Weights of a small encoder-decoder audio transcriber.
Model: 24.2M parameters, encoder arch conformer, encoder norm layernorm, encoder activation star_relu, encoder moe top_k, encoder layers 8, decoder width 384, decoder layers 7, decoder norm rmsnorm, decoder activation gelu.
Rows from block 4 of the audio encoder of a small encoder-decoder audio transcriber, named by matrix and row number. Rows with one number belong to one neuron. Each number is 50 + 15 x the weight over its row's rms, rounded and kept within 0 to 99. All counts start at 0.
After each neuron's rows are labels from the 100 clips, of 14976, where the neuron reaches its highest value: "responds to" is what is common among them; "loudest" is the band of the loudest frequency at the time of the peak. Only what is clearly more common there than usual is listed. The data: strings of digits, spoken by a formant synthesiser in many voices. In brackets: how many of the 100, against the usual share in percent.
# fc1: second MLP up (encoder.blocks.4.mlp.fc1.weight, 1024x256), inputs 0-255
# fc2: second MLP down (encoder.blocks.4.mlp.fc2.weight, 256x1024, transposed), outputs 0-255

fc1.289:46 50 62 27 31 49 54 42 73 39 38 45 41 56 66 35 24 31 69 48 29 42 62 74 69 41 63 26 51 70 63 34 57 81 68 87 50 53 12 84 47 32 51 34 35 19 44 45 35 69 52 63 62 58 58 65 66 50 36 38 50 43 31 54 52 28 66 56 70 58 62 52 65 55 74 49 56 33 30 68 44 37 41 63 56 72 44 35 43 54 35 47 50 53 62 40 33 79 33 61 42 54 74 42 64 35 49 66 51 45 65 55 51 49 45 54 66 43 66 51 59 34 48 64 39 55 59 51 37 30 53 58 59 77 50 38 70 31 54 57 38 71 60 75 73 73 57 53 68 58 53 66 48 56 58 36 42 50 55 69 78 56 41 43 85 66 62 31 89 24 52 82 56 40 63 45 24 48 59 54 32 21 50 59 47 43 80 49 58 59 52 72 54 57 27 37 31 73 75 46 41 31 53 37 78 36 67 44 51 36 42 44 38 52 57 05 43 56 39 43 79 18 62 69 76 41 54 53 45 44 68 67 66 37 50 46 39 42 57 34 35 64 30 53 25 50 47 40 41 48 57 75 57 52 68 37
fc2.289:36 45 51 62 68 52 35 54 41 57 99 76 53 48 23 61 47 36 67 66 66 49 41 57 75 35 41 49 37 22 43 50 53 62 18 38 52 79 58 56 47 66 40 55 44 52 02 52 62 34 34 55 14 36 51 57 63 46 54 48 42 36 79 67 33 55 39 37 55 32 36 38 40 54 55 43 58 53 73 35 57 62 49 37 58 55 50 44 58 54 46 73 46 62 21 46 68 66 61 45 50 65 33 48 46 63 53 58 45 63 47 61 68 39 39 67 30 48 20 41 54 58 35 59 33 46 44 74 36 43 38 59 41 35 67 45 41 70 53 29 64 49 54 51 41 63 73 62 42 43 41 38 59 47 58 47 44 43 63 40 32 23 35 38 22 45 50 66 22 66 86 52 51 61 78 76 95 66 60 34 26 57 60 61 66 30 51 69 00 53 59 37 41 51 48 57 49 65 64 46 36 46 36 55 27 65 30 40 57 34 53 33 58 66 48 33 57 53 79 03 37 60 49 52 60 69 43 68 64 80 62 18 79 47 54 45 64 38 27 44 57 40 41 42 41 71 50 46 56 54 62 52 55 52 70 59
responds to: "six" (86 vs 25.9); number of digits: 5 (51 vs 19.7)
loudest: 250 to 500 Hz (54 vs 19)

fc1.140:43 49 61 60 47 49 77 65 51 42 39 82 39 63 81 18 62 26 46 33 33 51 79 41 61 40 13 54 45 54 78 31 60 51 61 62 32 88 45 53 37 72 50 33 37 58 38 46 56 57 38 26 46 28 33 49 29 41 39 47 48 44 18 21 51 51 46 61 45 40 75 27 33 50 55 42 68 29 79 34 32 45 66 46 55 36 28 52 65 44 52 33 65 66 43 54 54 44 71 50 45 35 41 55 56 35 40 71 44 52 48 65 35 67 55 40 56 58 60 33 52 48 39 54 59 47 47 49 48 48 44 44 27 43 49 50 62 34 43 47 26 56 41 39 56 57 74 58 60 50 83 51 53 47 41 31 29 64 70 41 39 31 73 46 53 58 62 57 60 45 53 60 46 38 42 57 43 66 28 61 49 33 55 77 68 34 29 00 36 51 38 71 56 52 48 57 42 37 41 52 43 29 50 66 38 51 59 31 35 66 33 70 73 28 58 46 38 74 48 16 70 81 65 50 59 54 61 60 46 93 62 66 45 50 49 45 66 23 53 39 80 78 41 30 36 57 50 24 73 45 31 82 28 42 39 26
fc2.140:44 54 58 78 55 49 40 54 44 65 88 78 49 55 52 45 63 35 62 45 61 44 38 43 56 40 42 62 37 24 69 52 54 70 38 38 37 75 67 42 43 44 48 43 74 64 02 65 70 38 41 50 45 41 36 35 44 50 67 63 42 28 56 68 21 31 31 74 55 13 44 20 45 75 49 48 68 62 54 42 41 57 63 34 54 42 61 40 54 56 60 66 46 50 34 65 62 40 77 48 50 63 43 59 48 64 53 76 44 85 35 61 57 49 18 50 48 67 38 37 52 58 51 57 55 38 40 78 40 64 43 49 34 38 66 55 49 73 56 67 44 45 36 59 45 45 64 47 47 54 43 38 50 46 45 66 46 47 68 40 38 36 57 48 27 53 37 77 30 46 78 51 48 45 63 71 52 33 35 55 38 74 61 49 53 38 52 62 00 59 47 54 34 57 43 39 55 65 52 53 45 51 47 36 26 60 52 34 36 36 38 57 61 63 35 50 50 58 63 00 41 79 53 55 25 74 64 87 40 78 72 35 68 54 55 55 54 49 45 25 73 54 48 42 47 78 21 62 27 39 70 39 45 49 54 48
responds to: "nine" (68 vs 26.7); "two" (55 vs 27); "five" (53 vs 25.9); first digit: nine (43 vs 10)
loudest: 250 to 500 Hz (59 vs 19)

fc1.34:45 56 54 54 54 28 32 56 65 66 42 24 72 45 80 32 45 74 52 46 30 67 27 77 36 76 32 65 58 52 39 51 71 69 48 82 60 82 40 33 63 41 58 39 46 39 50 63 39 56 71 49 66 69 64 75 39 33 52 37 75 69 49 41 68 26 74 54 37 51 57 65 33 70 50 36 28 48 64 44 25 63 70 50 22 44 23 37 41 64 47 68 42 91 23 39 21 25 35 47 38 26 51 61 44 63 41 65 52 37 68 32 37 78 42 43 52 60 46 64 20 53 25 66 26 43 59 40 51 70 59 33 74 81 69 49 35 40 55 54 05 65 40 35 39 36 67 55 42 47 48 59 37 63 59 52 34 71 63 36 62 44 65 50 24 46 70 56 48 57 43 46 39 40 37 77 46 38 33 56 39 54 54 52 63 53 56 19 43 32 53 51 59 26 42 47 42 54 54 70 47 57 52 38 66 31 60 57 71 56 43 70 55 41 54 60 54 52 44 48 51 37 79 65 59 62 71 54 22 33 57 41 31 77 35 65 42 34 50 60 34 46 60 30 61 42 47 33 54 60 60 24 53 34 32 33
fc2.34:45 50 46 37 60 47 40 44 46 58 97 53 56 52 33 47 46 42 59 50 48 39 30 33 84 49 44 34 44 37 73 58 55 65 57 62 38 35 35 48 50 40 50 52 44 54 15 45 45 14 34 44 34 28 36 48 52 67 66 84 62 30 45 69 52 37 48 47 71 45 31 54 57 62 67 55 68 67 40 69 53 37 23 39 59 58 68 65 62 51 36 56 75 60 41 39 48 40 66 25 49 52 44 85 54 72 40 82 46 71 49 39 47 32 09 62 41 52 27 40 46 88 69 51 71 33 38 96 52 57 51 41 36 36 39 60 61 56 45 52 42 33 47 53 47 42 61 55 36 55 44 34 82 72 46 62 68 41 60 54 42 25 34 36 27 51 66 65 24 65 73 48 77 62 40 48 42 28 54 74 42 57 63 62 29 28 53 63 12 44 49 77 53 66 46 45 66 41 37 51 66 32 39 41 59 55 39 42 45 41 49 30 43 52 61 69 76 60 74 09 71 44 44 61 40 48 53 75 55 62 56 34 46 49 34 39 51 41 29 46 64 65 49 65 25 75 48 50 31 37 46 35 29 45 67 61
responds to: "one" (97 vs 25.8); first digit: one (94 vs 10)
loudest: 250 to 500 Hz (44 vs 19)

fc1.22:54 41 42 35 50 73 63 55 67 45 52 18 55 64 49 45 52 59 67 53 45 38 69 59 30 45 51 23 83 42 64 56 72 76 58 50 82 54 46 52 41 32 36 38 42 62 47 46 46 49 99 25 64 56 48 60 50 66 49 26 56 62 30 14 36 41 46 53 44 66 64 69 42 03 63 35 22 28 61 20 67 55 84 75 44 44 49 32 68 27 58 57 53 32 74 26 65 23 30 38 58 57 67 43 60 46 54 73 18 31 53 34 56 76 39 56 46 31 36 60 35 33 39 57 64 58 65 61 51 46 32 59 41 61 53 37 40 68 50 53 54 69 35 46 63 34 43 45 38 50 50 66 52 51 69 49 54 63 76 73 51 55 43 43 61 47 60 59 40 78 52 40 63 39 40 38 19 57 46 41 27 50 51 51 58 51 43 33 42 30 48 70 66 45 53 52 40 67 41 27 57 37 64 42 52 34 55 59 70 32 48 40 49 53 54 62 29 62 00 23 66 52 41 44 67 21 37 41 30 36 64 57 44 48 57 60 63 32 64 48 20 48 41 62 61 60 41 32 50 52 67 42 40 35 34 41
fc2.22:36 63 55 65 58 41 41 37 58 67 73 71 38 53 54 64 68 49 51 48 74 25 37 49 77 47 49 68 48 40 54 61 54 60 53 40 48 65 57 52 56 38 52 44 60 72 08 57 84 39 37 59 39 49 50 26 55 32 71 58 62 24 48 61 00 33 41 47 54 25 41 22 46 63 52 53 64 56 44 32 38 48 45 55 53 38 34 65 37 64 56 80 47 44 37 64 51 69 92 38 40 55 36 52 58 71 53 77 32 91 40 76 66 57 38 45 27 66 36 25 54 55 44 48 35 35 48 81 48 58 45 58 33 40 52 48 43 57 54 70 55 54 58 49 53 65 55 59 48 47 44 48 65 29 41 57 45 37 50 54 39 26 62 57 34 53 47 67 17 52 73 30 50 39 66 68 55 30 37 52 43 78 66 64 52 29 60 63 00 44 43 37 45 50 61 30 41 57 55 31 47 54 44 57 14 66 62 44 55 38 50 45 54 63 42 29 43 60 80 09 38 77 67 74 45 58 49 70 28 65 61 39 57 66 64 62 56 58 40 39 71 67 52 33 40 62 31 63 35 53 61 44 62 40 47 62
responds to: "six" (97 vs 25.9); number of digits: 5 (87 vs 19.7); first digit: six (51 vs 9.5)
loudest: 4000 to 8000 Hz (64 vs 15.5)

fc1.116:42 59 39 51 41 48 45 62 71 46 46 21 64 39 61 31 47 60 66 55 66 31 84 69 31 52 43 41 70 55 49 32 61 76 44 73 63 57 59 40 49 38 42 39 62 75 60 61 66 58 82 28 57 41 25 50 60 58 71 30 56 78 36 40 36 31 46 49 52 70 55 62 38 19 50 44 29 47 77 24 53 56 88 52 42 41 52 45 53 44 59 55 56 40 53 20 55 25 52 28 60 24 59 43 65 50 56 72 53 35 64 50 33 87 47 48 32 33 27 46 43 37 49 49 83 52 69 48 61 41 39 62 38 67 55 54 45 58 70 71 45 57 26 46 66 44 59 44 24 42 41 80 41 66 58 49 58 49 55 49 53 71 52 36 67 32 41 39 50 62 53 35 42 29 36 22 31 66 34 36 61 41 60 53 42 68 23 26 42 33 55 41 79 25 63 77 42 60 47 44 37 50 74 46 71 47 38 49 67 37 48 46 39 48 63 80 47 71 15 35 61 51 51 20 77 36 33 41 41 43 46 54 30 52 49 63 57 41 36 55 32 61 51 60 78 59 34 00 37 52 39 19 55 41 40 53
fc2.116:33 58 44 56 57 37 48 25 28 52 80 72 37 46 35 60 65 37 49 43 72 38 40 38 63 58 57 55 54 44 56 63 49 39 45 35 26 70 65 60 62 28 27 55 63 54 17 50 65 34 47 59 37 48 45 35 54 34 77 54 53 31 49 76 19 39 42 27 51 43 27 29 64 65 40 62 74 63 50 42 62 52 40 37 56 41 61 38 37 55 52 72 39 52 41 79 44 59 76 44 36 69 34 37 43 68 45 53 34 82 50 77 76 41 37 62 33 57 49 28 55 51 60 41 38 28 45 61 40 49 48 52 48 35 51 59 50 80 37 48 62 53 64 57 48 86 56 60 28 49 15 29 67 35 25 61 54 38 63 33 36 47 43 51 34 70 58 70 34 32 68 38 46 53 70 59 82 71 34 52 32 63 59 45 60 37 73 59 00 52 37 23 40 56 47 44 46 60 53 36 50 61 57 44 33 82 49 64 38 28 53 50 54 78 50 55 44 58 82 13 32 74 68 63 36 57 61 71 64 63 58 26 42 50 66 37 57 75 52 46 70 51 27 46 43 49 32 57 34 53 66 35 49 41 59 66
responds to: "seven" (65 vs 25.9); "six" (60 vs 25.9); number of digits: 5 (56 vs 19.7); first digit: seven (44 vs 9.8)
loudest: 4000 to 8000 Hz (90 vs 15.5)

fc1.696:38 70 37 45 17 51 36 99 37 52 50 29 47 74 58 46 56 49 52 45 39 22 46 54 77 43 66 48 45 59 36 51 94 75 53 63 62 41 48 54 46 51 41 49 46 57 20 61 53 45 50 48 50 62 66 48 58 82 60 66 61 18 22 36 26 30 46 55 43 72 63 45 55 48 63 64 78 46 71 47 26 58 64 50 54 57 56 47 50 47 49 41 62 56 56 37 46 35 40 43 82 60 59 28 68 14 40 56 25 35 56 46 36 78 45 48 45 42 24 53 55 68 72 41 50 27 43 73 41 51 32 67 41 54 65 52 25 56 71 67 21 53 30 61 39 45 56 70 35 34 48 57 40 44 64 60 65 46 52 45 22 28 61 16 28 45 35 50 62 44 68 36 56 33 29 74 43 48 42 62 39 26 75 40 28 47 36 54 55 59 63 58 53 65 83 48 36 67 40 41 20 45 54 39 44 55 37 47 84 30 24 49 37 65 40 39 32 48 29 58 64 49 65 59 30 70 49 57 43 27 75 51 60 71 73 51 48 29 46 39 30 55 45 49 45 30 59 26 49 23 64 63 37 47 50 34
fc2.696:36 51 59 77 56 57 42 53 34 57 99 59 46 62 42 63 66 39 60 47 62 47 51 50 48 43 28 55 43 32 65 67 64 65 31 38 38 69 61 46 65 65 46 35 40 63 00 61 66 40 43 56 38 43 55 52 53 46 62 69 46 32 65 68 17 32 38 48 47 26 39 27 48 66 55 42 63 56 75 44 43 57 62 32 63 53 66 54 52 48 63 65 58 59 33 53 49 42 79 37 47 61 28 58 57 63 53 73 46 87 44 66 72 56 27 49 32 61 45 36 42 55 47 50 54 46 42 73 33 53 24 47 30 29 59 62 36 61 50 51 49 48 53 62 37 54 69 54 50 60 48 36 62 44 42 55 52 51 75 48 32 37 60 52 27 47 45 73 35 44 85 49 48 41 74 76 51 54 42 49 36 72 71 61 58 38 53 53 00 56 41 49 41 61 58 41 57 58 41 58 41 53 49 50 30 61 44 47 33 38 31 48 54 70 41 57 44 59 74 01 50 81 57 61 40 64 63 92 42 70 66 33 72 54 52 49 54 42 43 27 60 54 37 34 55 77 32 51 34 48 63 38 37 41 58 48
responds to: "seven" (82 vs 25.9); number of digits: 5 (42 vs 19.7)
loudest: 4000 to 8000 Hz (39 vs 15.5)

fc1.88:34 34 53 66 62 22 47 69 66 63 44 27 62 58 57 00 41 49 57 55 42 41 37 69 41 51 41 47 55 35 37 59 77 60 39 77 65 71 37 37 61 58 58 22 48 58 53 60 65 71 61 53 73 57 61 45 41 54 59 68 85 65 56 38 77 57 46 42 32 73 74 53 29 44 25 29 58 75 46 34 29 60 83 48 41 55 30 59 46 42 33 55 54 77 51 54 20 25 60 27 43 49 69 43 71 69 62 38 39 52 63 27 30 75 51 51 43 36 39 57 34 58 43 70 54 32 69 48 70 44 43 36 56 38 80 45 39 61 62 46 26 36 38 30 50 33 44 43 63 29 40 68 04 41 77 74 57 67 66 59 51 60 49 47 42 40 56 57 48 64 25 26 71 45 37 68 29 24 41 59 65 43 52 65 46 49 53 17 58 56 66 55 82 36 57 46 29 61 43 58 50 48 47 30 45 33 49 39 63 47 57 58 64 52 32 59 46 58 30 34 66 53 39 50 43 43 56 56 17 29 47 53 51 59 27 63 47 29 53 60 23 70 34 47 77 61 40 22 62 40 44 48 62 33 36 40
fc2.88:54 66 37 46 65 49 56 43 34 53 70 75 36 37 13 52 70 61 40 40 47 56 43 39 73 58 43 13 51 40 75 46 49 66 54 34 56 59 57 38 47 43 41 70 38 77 11 52 76 15 44 76 26 38 39 53 48 49 51 47 43 30 63 28 26 54 50 55 62 37 39 55 49 63 74 46 64 43 70 41 46 42 44 54 52 36 46 69 66 37 37 64 44 53 24 45 33 51 65 47 34 70 25 77 58 49 56 79 38 79 36 47 51 34 32 84 47 79 69 30 51 70 71 39 41 40 42 78 39 57 44 67 27 53 34 50 41 41 37 57 54 42 76 62 56 55 27 65 22 39 45 49 63 54 59 46 60 56 47 41 42 49 35 62 38 54 54 54 23 31 68 37 68 72 47 34 61 55 40 66 34 70 54 61 48 52 54 64 03 54 37 63 54 57 52 31 50 40 58 56 66 48 37 79 50 62 65 40 58 59 41 18 61 45 69 68 39 84 64 08 41 58 62 69 56 65 54 44 41 73 48 45 44 80 45 55 59 52 55 32 67 44 60 53 11 31 42 63 54 57 57 29 29 41 51 31
responds to: "seven" (66 vs 25.9)
loudest: 4000 to 8000 Hz (67 vs 15.5)

fc1.628:52 70 51 52 71 25 51 54 73 54 51 27 70 26 68 35 34 53 56 52 40 40 46 46 40 91 37 38 72 47 50 25 69 72 57 64 54 69 44 39 49 48 42 48 30 81 56 40 52 42 50 36 72 32 70 61 48 39 71 30 78 62 36 39 45 29 84 44 39 45 55 78 42 40 46 35 37 55 77 21 51 70 61 47 28 42 32 21 44 58 36 57 46 64 43 63 42 51 49 73 55 42 74 56 62 67 49 79 20 47 60 29 35 71 54 42 45 51 56 49 31 60 38 49 41 36 75 48 58 55 51 53 47 52 69 59 39 53 53 70 21 68 58 36 54 55 57 46 35 35 48 61 45 49 63 51 42 70 66 48 53 51 69 54 34 54 61 47 49 45 52 33 52 28 32 46 18 29 40 56 47 62 42 65 70 72 59 11 47 25 25 70 62 25 52 35 25 26 41 54 39 50 67 63 54 51 47 68 76 51 53 64 76 51 68 72 39 67 47 55 65 53 46 51 42 37 66 55 18 42 41 48 18 81 61 71 41 57 63 49 42 46 59 57 71 33 55 34 41 38 29 72 45 47 22 04
fc2.628:53 38 48 74 56 46 40 26 48 59 72 50 52 68 20 37 46 36 62 48 43 46 57 60 55 51 52 59 22 41 54 70 47 74 55 50 44 31 66 57 65 55 33 54 69 56 26 53 49 27 32 65 29 51 28 35 54 63 84 72 53 26 49 66 40 62 32 64 37 47 34 26 65 60 57 61 76 74 67 69 45 55 39 44 48 68 53 76 71 50 75 47 65 40 58 54 49 41 61 30 61 61 42 47 49 51 39 74 49 83 61 34 70 45 19 62 27 55 22 31 44 73 71 71 54 55 32 76 40 41 28 54 59 37 54 61 44 62 48 32 45 50 46 58 48 73 61 54 61 50 31 13 72 62 42 71 73 42 76 55 45 26 47 44 29 51 45 83 43 44 78 63 53 44 50 69 44 43 75 45 51 66 63 36 27 55 50 78 00 48 50 55 31 58 51 49 64 60 43 40 43 49 48 31 28 50 61 47 33 51 30 67 26 59 55 53 61 65 70 14 59 57 48 44 37 53 47 82 43 43 75 43 77 32 25 45 54 52 27 43 60 63 36 51 53 82 40 37 37 52 54 33 36 47 56 73
responds to: "one" (100 vs 25.8); first digit: one (100 vs 10); number of digits: 5 (43 vs 19.7)
loudest: 250 to 500 Hz (60 vs 19)

fc1.345:55 45 63 49 66 37 53 64 84 79 50 29 68 43 71 28 16 72 35 57 30 64 39 63 20 72 34 48 70 41 38 38 65 64 47 65 48 64 45 41 45 56 22 32 49 48 55 64 33 57 78 49 59 36 59 62 39 38 53 40 56 63 33 48 61 53 66 52 39 44 46 74 54 49 30 32 36 51 47 25 16 63 72 52 31 59 37 49 49 75 44 72 37 76 34 55 24 35 37 63 50 22 54 44 60 61 40 64 46 44 57 44 50 63 57 39 65 53 62 63 32 59 47 49 26 42 70 38 55 53 56 40 55 70 76 49 38 62 66 62 13 70 38 17 46 34 63 51 39 51 49 54 46 70 48 50 49 64 74 46 47 61 58 58 30 60 69 58 57 52 43 28 40 25 44 59 30 38 54 67 47 56 57 68 46 44 72 00 40 25 35 55 49 20 60 47 36 47 45 69 46 60 81 54 56 40 63 67 59 58 51 72 59 42 70 56 51 49 61 47 56 63 54 59 48 69 67 43 19 47 50 45 45 66 68 71 45 25 42 68 37 52 65 58 59 43 49 25 38 48 26 46 73 28 25 00
fc2.345:45 33 53 54 46 50 41 45 45 39 92 62 60 53 18 44 50 33 51 45 52 50 43 33 79 40 37 45 34 51 68 58 38 69 40 45 22 32 57 52 56 52 57 65 60 61 12 46 42 19 54 52 29 45 35 22 57 68 66 72 57 31 51 72 47 48 28 55 48 42 26 41 56 63 62 61 66 65 51 51 45 47 35 47 63 57 58 58 52 56 58 53 60 45 40 48 41 43 71 43 46 53 55 68 43 61 53 73 47 92 41 63 59 42 10 47 38 49 26 43 56 92 61 61 59 31 39 82 42 41 31 58 44 44 50 65 50 75 45 33 45 43 37 61 49 64 62 41 57 49 37 25 65 68 42 67 67 57 69 53 43 31 44 45 32 56 50 70 36 37 64 52 61 63 70 59 52 35 57 56 43 62 65 41 42 37 58 74 00 41 66 72 34 66 46 42 64 55 28 54 55 42 43 31 40 43 57 41 49 53 43 51 23 68 30 66 63 58 54 04 75 62 57 44 25 55 51 85 33 61 58 45 52 36 20 45 66 49 46 34 55 66 50 75 26 85 30 38 41 44 59 21 47 57 65 81
responds to: "one" (99 vs 25.8); first digit: one (99 vs 10)
loudest: 250 to 500 Hz (41 vs 19)

fc1.57:45 63 32 54 44 63 60 59 48 53 57 19 58 31 59 30 16 48 32 39 32 74 60 21 52 45 32 53 68 70 72 32 51 85 67 55 53 43 47 39 41 54 56 39 54 49 64 43 40 46 39 29 44 52 52 68 40 53 40 41 61 42 72 41 69 69 61 93 28 46 51 55 28 27 50 46 41 36 49 43 48 45 59 57 53 73 59 52 54 28 52 34 49 38 73 31 43 50 45 76 27 64 64 66 36 35 91 35 63 49 77 77 47 52 46 35 73 72 51 29 31 24 49 19 58 50 52 42 59 26 54 50 70 47 36 54 54 33 34 51 30 43 83 37 64 69 53 46 46 36 47 47 37 63 57 64 40 56 47 74 54 53 62 54 69 58 41 52 54 40 58 42 40 61 42 36 55 71 29 29 40 47 08 60 56 71 36 54 42 60 46 93 33 66 57 51 46 47 40 44 49 48 73 66 42 62 48 38 58 34 30 41 48 22 40 61 15 44 57 26 36 23 50 35 60 23 53 57 78 57 54 44 48 49 58 62 95 57 57 53 35 57 79 67 35 35 60 47 39 38 64 63 50 81 66 39
fc2.57:58 64 47 63 50 44 44 49 43 53 99 60 47 52 39 53 43 33 58 34 53 40 35 50 50 50 40 68 45 50 81 51 64 73 47 29 63 57 70 46 42 47 46 53 70 65 00 48 66 39 54 52 40 48 48 51 53 60 71 64 49 28 59 74 08 31 27 63 57 36 47 15 57 63 46 53 78 56 64 45 49 57 55 32 55 44 50 49 55 49 58 65 40 58 34 54 53 47 73 51 47 49 40 51 56 67 59 81 44 89 45 63 57 37 22 48 35 50 41 52 50 58 53 53 66 44 50 90 56 53 36 47 39 38 71 55 42 63 54 58 44 53 31 55 65 62 52 46 39 40 36 59 56 53 46 63 56 49 64 43 42 37 53 45 23 59 54 72 20 42 84 48 55 36 39 79 35 36 33 58 26 66 48 50 56 44 37 68 00 48 46 32 35 51 59 34 47 61 42 53 52 56 34 28 24 69 54 45 37 31 38 59 61 71 43 52 49 67 62 00 54 81 60 56 42 63 60 73 43 60 81 33 56 62 54 61 44 38 45 39 81 53 47 50 52 72 22 51 29 50 56 41 48 46 49 55
responds to: "nine" (100 vs 26.7); reverberation (63 vs 34.9); number of digits: 5 (52 vs 19.7); last digit: nine (36 vs 10.1)
loudest: 500 to 1000 Hz (63 vs 13.9)

fc1.705:42 69 33 61 50 47 62 58 55 58 47 46 46 25 58 51 48 52 65 69 41 45 64 58 34 37 31 43 71 44 54 62 85 73 50 49 45 67 46 50 54 31 41 49 47 72 25 55 53 54 62 57 45 51 45 59 48 62 76 24 45 48 41 45 24 47 51 52 69 63 61 47 57 36 59 44 69 25 67 36 33 46 89 62 42 56 67 59 63 31 43 54 42 55 48 20 52 60 37 56 40 51 63 55 61 60 35 81 29 46 56 58 42 40 34 43 04 60 34 29 45 45 69 54 77 64 63 59 72 17 43 53 26 63 91 58 43 32 73 66 38 54 38 53 36 51 31 69 58 76 41 49 55 62 66 68 72 63 65 51 44 32 57 18 37 65 30 41 70 62 59 48 54 31 24 38 29 46 36 30 54 29 76 73 41 46 62 33 18 57 55 62 56 65 33 65 26 55 54 19 42 39 70 40 49 47 50 49 64 36 27 46 30 61 68 30 35 52 28 25 49 69 43 72 56 37 33 47 25 50 57 34 09 45 53 55 51 60 55 66 34 53 53 55 68 16 49 28 58 62 75 45 53 35 38 20
fc2.705:45 56 52 72 67 47 31 54 38 63 89 60 53 63 49 44 62 34 63 48 60 46 41 47 62 38 27 49 49 25 67 53 62 72 43 23 38 61 63 54 46 47 43 55 56 61 00 70 59 35 37 54 37 35 41 37 44 53 59 66 49 27 53 61 11 36 36 57 57 23 30 24 41 69 48 42 73 60 64 50 47 54 51 44 65 46 61 48 60 57 47 60 55 52 28 56 52 55 84 47 48 61 36 74 47 67 64 70 35 92 39 63 62 48 13 54 38 63 37 46 59 50 42 55 59 33 41 90 34 60 36 49 33 24 65 58 44 74 59 45 42 42 41 56 41 58 56 59 51 57 42 46 54 46 55 57 53 55 66 41 35 38 56 45 21 64 52 73 36 40 93 59 60 41 55 74 50 48 44 42 33 66 65 56 63 32 38 54 00 60 38 49 36 58 51 43 51 57 51 64 49 56 49 44 29 63 45 42 33 36 27 62 46 67 44 54 44 62 64 00 49 66 53 63 38 57 62 90 34 56 67 34 71 54 59 49 60 48 43 34 69 53 46 33 58 76 29 58 23 54 62 35 39 43 55 49
responds to: "seven" (71 vs 25.9); rumble (30 vs 12.7)
loudest: 4000 to 8000 Hz (43 vs 15.5)

fc1.682:37 63 30 48 29 52 77 55 47 51 27 50 41 52 44 49 56 33 59 29 58 19 67 44 63 37 57 42 45 70 59 30 43 57 61 34 75 44 53 65 37 40 44 50 57 34 53 46 26 66 52 47 78 51 40 47 41 25 51 61 50 35 48 46 46 50 40 71 48 53 53 32 58 43 43 46 54 54 34 60 57 64 49 36 74 65 42 14 65 62 64 42 57 30 77 19 30 63 32 58 46 72 76 28 40 63 55 46 56 48 77 61 24 55 45 45 58 41 43 40 46 03 60 46 40 59 37 52 55 40 66 61 63 58 44 47 37 39 33 33 56 48 40 68 84 83 26 46 58 48 35 44 37 56 38 62 47 79 57 41 33 65 33 49 51 60 38 49 90 67 53 70 68 44 52 26 31 44 76 28 62 54 47 33 49 79 28 39 48 70 47 50 38 48 47 81 56 40 73 32 39 56 70 51 46 39 64 17 62 25 54 67 22 68 44 49 33 67 16 38 46 42 58 70 50 26 27 54 73 64 69 84 35 31 37 47 54 65 67 64 55 66 34 61 35 59 59 49 73 43 74 68 22 73 46 49
fc2.682:61 36 55 75 43 61 51 37 43 60 97 58 42 38 66 50 38 38 69 53 43 44 38 54 45 38 37 73 43 28 66 60 65 70 54 56 59 60 51 54 45 44 63 43 64 59 06 24 85 44 44 78 24 21 43 63 45 65 46 52 39 41 48 36 46 36 35 48 39 29 40 40 52 66 52 44 67 34 59 26 58 66 70 36 61 72 50 39 39 41 70 68 52 38 35 36 54 61 60 48 34 66 37 33 59 66 75 74 68 56 49 68 64 39 29 50 40 51 26 55 57 50 40 52 40 53 37 79 32 70 52 37 48 49 49 61 31 62 52 56 69 22 64 60 42 62 62 57 62 47 60 58 65 43 37 57 12 33 80 57 50 41 78 50 16 37 55 83 26 43 67 66 57 54 67 78 57 42 39 57 20 65 66 53 54 20 55 69 15 36 40 54 37 64 37 27 53 54 53 46 45 31 31 53 21 46 53 48 68 48 54 37 73 75 23 40 73 69 65 22 50 48 53 40 52 52 58 69 35 78 52 33 85 63 43 47 43 53 33 27 53 48 49 42 43 70 35 55 19 46 60 36 56 58 51 57
responds to: "six" (62 vs 25.9); "seven" (53 vs 25.9); number of digits: 5 (48 vs 19.7); number of digits: 4 (46 vs 20.1)
loudest: 4000 to 8000 Hz (48 vs 15.5)

fc1.276:59 62 20 54 36 46 75 43 51 66 59 27 57 31 79 36 45 16 58 73 42 48 45 42 38 65 49 30 63 43 43 57 32 82 57 69 50 46 52 27 23 50 56 46 55 80 57 33 52 49 74 39 41 23 69 59 67 60 56 47 37 62 60 51 62 55 63 36 51 51 53 50 60 54 48 64 33 56 33 42 65 39 51 63 55 57 47 44 77 60 06 30 50 56 64 43 54 47 56 57 45 45 47 41 71 35 78 71 67 56 61 48 41 70 46 25 52 50 37 63 41 57 51 64 70 07 57 22 77 37 55 47 42 69 54 39 29 53 37 43 12 50 53 45 70 25 33 22 63 31 44 61 26 62 60 81 42 59 50 35 45 36 53 49 71 30 42 57 61 56 58 65 58 43 39 52 57 66 28 55 40 47 12 58 42 44 50 53 57 57 63 87 52 47 69 29 64 58 37 51 43 72 32 41 52 33 45 30 72 51 69 33 56 46 35 55 37 66 31 39 52 37 66 85 54 32 82 40 59 62 42 39 50 46 66 66 25 31 77 64 13 55 72 55 51 42 34 49 51 23 43 41 29 72 46 43
fc2.276:58 60 49 70 62 52 52 34 32 55 99 77 48 68 44 55 60 49 60 56 56 44 32 52 51 54 48 50 36 39 67 62 41 50 52 41 48 44 53 67 48 55 54 41 81 39 00 57 63 46 33 55 38 40 47 48 43 27 66 61 41 45 55 48 14 52 45 70 56 11 33 15 52 60 35 41 58 68 65 52 59 58 53 38 63 46 60 52 33 44 63 60 51 52 13 56 55 37 73 60 47 68 21 56 56 53 58 75 37 86 33 61 59 32 22 47 42 65 56 54 48 69 38 63 60 41 49 79 25 68 45 55 37 40 62 67 47 50 53 54 48 47 50 58 57 65 58 49 51 41 46 44 49 37 45 41 36 45 59 35 43 26 60 61 36 60 44 75 34 47 75 60 56 48 54 65 54 39 40 64 36 79 61 53 68 30 42 67 00 57 46 56 40 63 58 44 57 42 62 49 40 49 53 69 18 68 41 41 32 44 49 59 60 67 48 31 54 56 69 03 38 58 64 63 51 51 56 84 53 86 71 24 60 65 53 53 62 58 51 33 66 60 60 43 49 82 28 68 43 39 49 43 40 51 53 61
responds to: "six" (77 vs 25.9); first digit: six (35 vs 9.5)
loudest: 4000 to 8000 Hz (62 vs 15.5)